{
  "arch": "convformer",
  "image_size": 48,
  "norm_position": "pre",
  "kernel_size": 3,
  "one_sided": false
}
Rows from block 12, named by matrix and row number. Each number is 50 + 10 x the weight over its row's rms, rounded and kept within 0 to 99. All counts start at 0. After the name is the row's rms in percent of the matrix's.
# f: token mixer depthwise 3x3 conv (model.blocks.12.mixer.f.weight, 1280x1x3x3, trained with AdamW), a 3x3 kernel
f.40 136:31 45 42 38 48 55 35 55 43
f.41 094:52 33 62 43 57 37 53 39 59
f.42 109:51 35 54 56 50 55 40 37 32
f.43 071:37 50 42 47 55 40 37 61 35
f.44 098:51 31 43 46 42 57 51 33 43
f.45 027:25 46 60 57 53 44 42 49 53
f.46 076:58 55 55 70 33 44 49 54 59
f.47 094:32 58 42 42 51 44 61 53 65
f.48 079:36 60 41 63 41 62 46 61 45
f.49 054:55 45 57 44 55 41 51 46 25
f.50 112:56 27 51 49 60 45 61 44 58
f.51 117:45 40 40 47 54 49 36 39 32
f.52 106:47 32 49 55 53 50 36 38 36
f.53 153:39 53 55 32 59 58 40 43 39
f.54 101:54 47 56 78 47 45 46 51 53
f.55 054:43 56 54 69 54 51 43 65 38
f.56 068:46 35 42 43 60 41 36 52 37
f.57 085:53 47 42 32 53 56 68 55 39
f.58 105:37 53 33 56 60 34 50 52 45
f.59 068:62 30 50 39 58 40 56 56 54
f.60 082:51 62 52 71 50 33 48 50 54
f.61 021:46 46 50 64 47 46 27 54 40
f.62 074:61 38 60 44 52 40 62 38 61
f.63 033:70 56 46 43 51 58 32 53 47
f.64 078:31 43 51 67 47 57 43 40 48
f.65 069:63 48 53 45 53 34 67 48 62
f.66 132:38 43 37 47 43 36 53 37 39
f.67 090:38 47 47 69 52 59 40 36 53
f.68 073:46 50 63 55 48 44 64 30 55
f.69 105:60 48 54 35 43 57 43 59 32
f.70 040:52 55 34 49 48 68 55 63 40
f.71 068:60 43 60 36 54 33 59 50 59
f.72 119:41 54 44 35 51 36 55 67 57
f.73 116:60 61 59 55 49 66 62 59 59
f.74 125:65 54 43 65 50 37 51 55 37
f.75 059:54 50 53 64 42 34 51 33 43
f.76 089:53 54 60 70 44 66 50 56 56
f.77 074:55 60 52 62 44 63 60 67 49
f.78 062:61 43 70 47 47 44 65 54 56
f.79 085:69 45 61 64 46 52 62 47 53
f.80 151:30 48 59 45 53 40 36 54 57
f.81 066:50 40 41 33 48 46 38 66 48
f.82 107:43 65 43 61 41 61 41 62 45
f.83 063:61 44 63 54 49 55 68 42 61
f.84 123:54 43 60 67 48 34 41 59 53
f.85 107:48 59 60 47 45 42 35 70 53
f.86 132:50 58 58 57 41 41 66 43 66
f.87 106:54 62 64 45 49 68 47 59 61
f.88 077:56 55 53 61 38 61 48 71 55
f.89 094:61 65 48 51 36 57 61 42 61
f.90 087:60 54 61 55 37 57 63 53 65
f.91 092:49 54 46 35 49 47 70 51 65
f.92 094:56 41 51 54 54 45 54 75 43
f.93 097:51 57 42 32 49 46 35 64 43
f.94 091:72 42 61 47 53 53 43 41 41
f.95 069:48 52 35 69 46 59 58 61 56
f.96 118:52 68 55 52 44 53 65 36 60
f.97 099:32 53 53 52 53 39 66 37 54
f.98 083:50 67 31 47 47 54 60 41 57
f.99 077:51 42 52 45 50 64 69 36 45
f.100 121:54 34 69 49 51 46 48 35 51
f.101 205:41 49 41 42 48 45 33 36 37
f.102 091:43 46 56 52 46 68 36 64 44
f.103 129:43 47 36 54 53 39 32 46 38
f.104 146:62 53 66 52 39 60 63 59 54
f.105 141:45 36 48 34 54 35 51 39 44
f.106 086:52 61 44 46 38 64 55 35 61
f.107 082:35 56 43 44 48 35 42 35 53
f.108 141:38 41 37 43 46 37 38 45 39
f.109 103:52 36 55 61 64 51 59 67 50
f.110 131:66 47 60 46 49 53 42 61 32
f.111 098:35 49 59 67 52 47 55 39 61
f.112 099:58 63 40 60 52 37 47 38 61
f.113 087:42 67 63 44 49 59 60 46 62
f.114 090:58 62 58 35 49 49 38 60 63
f.115 139:51 60 52 61 53 60 60 30 42
f.116 128:40 48 41 49 55 35 39 61 35
f.117 056:34 63 38 64 47 55 53 57 45
f.118 051:76 43 54 57 42 53 47 46 52
f.119 058:66 45 51 48 51 62 61 59 34
f.120 144:43 48 39 34 39 43 35 47 42
f.121 034:57 61 68 58 45 61 52 63 43
f.122 072:64 50 54 61 43 50 36 67 44
f.123 092:50 35 53 49 61 40 66 60 61
f.124 059:65 49 41 35 48 60 65 46 53
f.125 089:61 53 67 48 46 56 71 54 49
f.126 095:55 43 59 38 51 45 68 35 57
f.127 078:57 36 50 51 57 51 47 26 50
f.128 136:64 50 56 54 52 64 54 64 34
f.129 116:35 62 39 59 41 44 55 37 45
f.130 073:49 60 55 55 45 40 53 53 25
f.131 101:39 50 44 41 66 37 37 43 55
f.132 088:58 67 43 42 43 44 58 54 66
f.133 058:42 48 57 42 54 32 40 42 65
f.134 100:49 39 31 52 53 35 43 58 42
f.135 070:45 47 42 37 50 48 32 51 33
f.136 104:62 40 61 37 52 38 55 37 53
f.137 098:57 61 60 59 39 67 42 51 57
f.138 139:61 57 58 47 46 53 33 35 40
f.139 069:46 45 57 43 51 46 35 67 35
f.140 093:66 50 52 42 51 49 39 45 29
f.141 062:67 36 64 52 51 47 43 61 55
f.142 089:59 51 37 53 51 57 70 44 63
f.143 084:45 51 57 40 65 41 53 30 47
f.144 093:42 48 51 47 49 34 50 35 32
f.145 081:60 41 58 36 57 36 59 39 55
f.146 093:50 37 58 66 54 61 33 48 50
f.147 047:45 64 45 38 46 32 37 53 52
f.148 103:65 57 61 57 52 53 58 57 68
f.149 129:46 53 62 33 45 57 62 65 45
f.150 085:58 37 55 55 52 48 42 32 36
f.151 100:60 46 53 49 57 30 43 34 44
f.152 065:63 41 69 55 48 46 58 49 64
f.153 068:54 41 45 48 52 72 44 44 35
f.154 061:68 49 54 37 49 50 49 31 44
f.155 112:56 24 42 46 55 53 43 52 54
f.156 058:45 66 49 62 40 61 60 47 61
f.157 091:60 42 63 53 48 50 51 31 64
f.158 125:47 74 50 37 51 44 58 56 48
f.159 122:44 66 45 66 57 57 51 61 41
f.160 081:42 59 33 55 51 47 49 37 65
f.161 108:48 52 39 29 57 52 40 61 58
f.162 110:49 38 47 56 60 33 59 54 35
f.163 077:49 41 53 72 53 35 41 48 53
f.164 114:37 50 36 42 67 42 48 42 42
f.165 083:66 37 65 53 54 44 63 45 51
f.166 048:45 35 39 51 58 34 47 38 42
f.167 090:68 58 56 63 41 57 43 42 43
f.168 085:34 60 63 57 52 61 53 43 62
f.169 120:52 48 62 64 61 54 66 56 62
f.170 085:49 74 48 51 47 67 49 46 56
f.171 059:50 57 64 52 48 40 60 67 37
f.172 121:35 40 41 32 53 50 38 53 45
f.173 122:57 39 55 47 50 47 66 34 64
f.174 108:50 61 50 61 47 42 60 28 53
f.175 079:49 44 72 56 47 43 54 57 64
f.176 072:69 49 43 42 54 39 55 40 63
f.177 142:46 34 44 43 39 59 50 43 33
f.178 125:68 44 63 35 53 51 50 58 42
f.179 117:63 58 66 53 43 54 54 62 63
f.180 099:66 56 64 51 44 47 61 46 65
f.181 115:57 61 66 60 39 56 50 56 64
f.182 065:52 45 73 51 53 61 55 39 58
f.183 141:51 68 59 53 47 47 41 70 51
f.184 069:62 42 46 25 53 46 57 50 51
f.185 101:51 54 63 67 54 42 34 53 59
f.186 068:31 56 59 63 49 39 50 51 39
f.187 061:68 46 62 43 45 52 62 53 63
f.188 057:70 51 56 54 43 39 63 39 45
f.189 088:44 55 42 53 42 30 48 35 41
f.190 144:64 36 66 60 46 58 42 52 56
f.191 066:44 28 46 50 46 61 46 37 42
f.192 114:39 39 43 52 55 51 36 31 42
f.193 032:70 42 50 55 47 69 57 49 46
f.194 074:55 54 56 63 32 61 49 63 54
f.195 125:43 41 39 45 58 42 50 72 55
f.196 092:47 39 37 34 52 38 40 42 44
f.197 103:34 53 50 56 50 41 31 49 37
f.198 112:38 59 55 45 49 61 41 42 69
f.199 176:54 63 64 44 57 37 56 65 54
f.200 087:40 52 37 32 58 45 57 36 50
f.201 031:52 46 57 41 58 65 49 53 29
f.202 124:59 54 64 62 40 68 54 44 52
f.203 126:45 43 51 32 57 31 50 50 41
f.204 103:43 35 46 51 54 51 59 30 41
f.205 075:64 50 44 39 52 44 32 53 37
f.206 171:49 34 35 44 50 51 54 45 31
f.207 065:48 47 41 42 62 36 55 32 59
f.208 030:50 58 50 52 45 47 73 37 60
f.209 140:46 44 53 42 40 33 40 41 36
f.210 042:30 68 39 55 52 50 47 54 47
f.211 125:48 40 37 61 49 58 41 35 39
f.212 052:45 43 54 26 54 49 57 60 42
f.213 098:43 54 37 60 46 64 67 43 54
f.214 071:69 37 62 48 49 41 60 54 55
f.215 099:50 53 64 65 46 50 48 37 67
f.216 034:45 48 54 34 50 39 51 66 64
f.217 090:50 62 42 54 48 35 64 61 61
f.218 220:60 58 53 60 52 59 63 65 62
f.219 056:36 47 37 47 52 52 57 42 70
f.220 143:34 62 37 40 50 42 51 62 53
f.221 094:61 47 70 48 46 47 58 46 66
f.222 070:47 60 50 68 53 67 46 53 62
f.223 110:61 37 64 61 50 58 55 64 55
f.224 118:61 54 60 41 50 63 53 47 70
f.225 057:48 60 35 48 55 60 47 41 31
f.226 109:35 55 43 62 57 32 47 50 41
f.227 082:70 39 52 48 54 44 58 58 64
f.228 039:61 52 62 44 40 59 54 58 32
f.229 101:57 45 55 61 51 49 62 68 64
f.230 147:49 55 46 27 58 58 38 56 49
f.231 219:61 56 58 60 54 63 62 60 63
f.232 058:47 58 61 58 47 51 64 39 67
f.233 140:59 67 36 44 48 41 56 61 43
f.234 114:34 46 31 51 48 54 49 34 52
f.235 081:46 69 51 51 44 57 61 66 57
f.236 138:40 40 30 55 51 60 51 38 54
f.237 075:46 47 36 39 55 37 44 34 56
f.238 084:43 34 61 50 41 47 51 31 55
f.239 086:61 45 53 52 48 43 29 64 43
f.240 186:52 68 53 59 49 62 52 65 61
f.241 111:48 60 32 58 46 60 64 42 47
f.242 098:52 43 49 42 55 48 61 29 63
f.243 078:56 49 52 53 42 54 47 77 45
f.244 025:52 41 68 54 55 41 57 60 65
f.245 050:44 25 45 46 56 45 53 42 42
f.246 136:33 37 51 57 52 54 39 35 55
f.247 176:58 62 61 60 49 58 62 64 60
f.248 098:50 59 36 64 48 63 53 65 51
f.249 150:53 46 56 41 47 42 41 30 36
f.250 105:58 64 57 61 47 62 54 66 47
f.251 088:45 37 37 59 50 70 57 46 55
f.252 113:51 64 43 56 46 56 33 59 37
f.253 133:43 72 45 37 52 47 56 40 47
f.254 019:52 55 59 52 43 64 71 41 44
f.255 116:64 44 60 47 42 57 39 62 37
f.256 089:61 49 56 64 50 64 36 52 38
f.257 138:48 58 59 42 47 36 59 66 62
f.258 018:36 51 41 41 56 47 34 52 35
f.259 056:46 62 46 60 44 69 40 54 39
f.260 051:49 45 63 53 50 30 45 54 34
f.261 090:33 51 56 50 42 40 50 61 66
f.262 126:43 52 46 31 49 31 53 54 60
f.263 095:64 53 67 51 44 59 58 65 54
f.264 082:54 42 45 60 56 51 53 72 37
f.265 105:67 39 64 62 50 59 51 54 56
f.266 118:63 52 54 57 60 67 54 64 57
f.267 090:33 53 38 46 49 59 32 45 49
f.268 158:62 55 50 61 55 57 62 64 64
f.269 105:40 47 57 37 45 57 53 28 52
f.270 082:64 52 63 53 56 62 47 40 65
f.271 109:52 55 53 66 54 65 51 69 51
f.272 044:47 38 45 40 52 35 34 38 51
f.273 114:63 39 58 44 52 42 63 37 60
f.274 118:44 37 49 44 51 68 42 55 66
f.275 043:53 51 52 50 54 55 57 78 54
f.276 094:71 47 57 54 52 59 43 65 45
f.277 110:45 48 43 39 42 31 43 38 41
f.278 121:60 52 47 71 44 43 62 42 42
f.279 095:34 41 49 63 50 49 31 43 47
f.280 082:62 39 46 63 55 65 50 64 54
f.281 125:54 47 42 62 54 42 63 67 40
f.282 053:37 57 32 42 48 47 57 35 54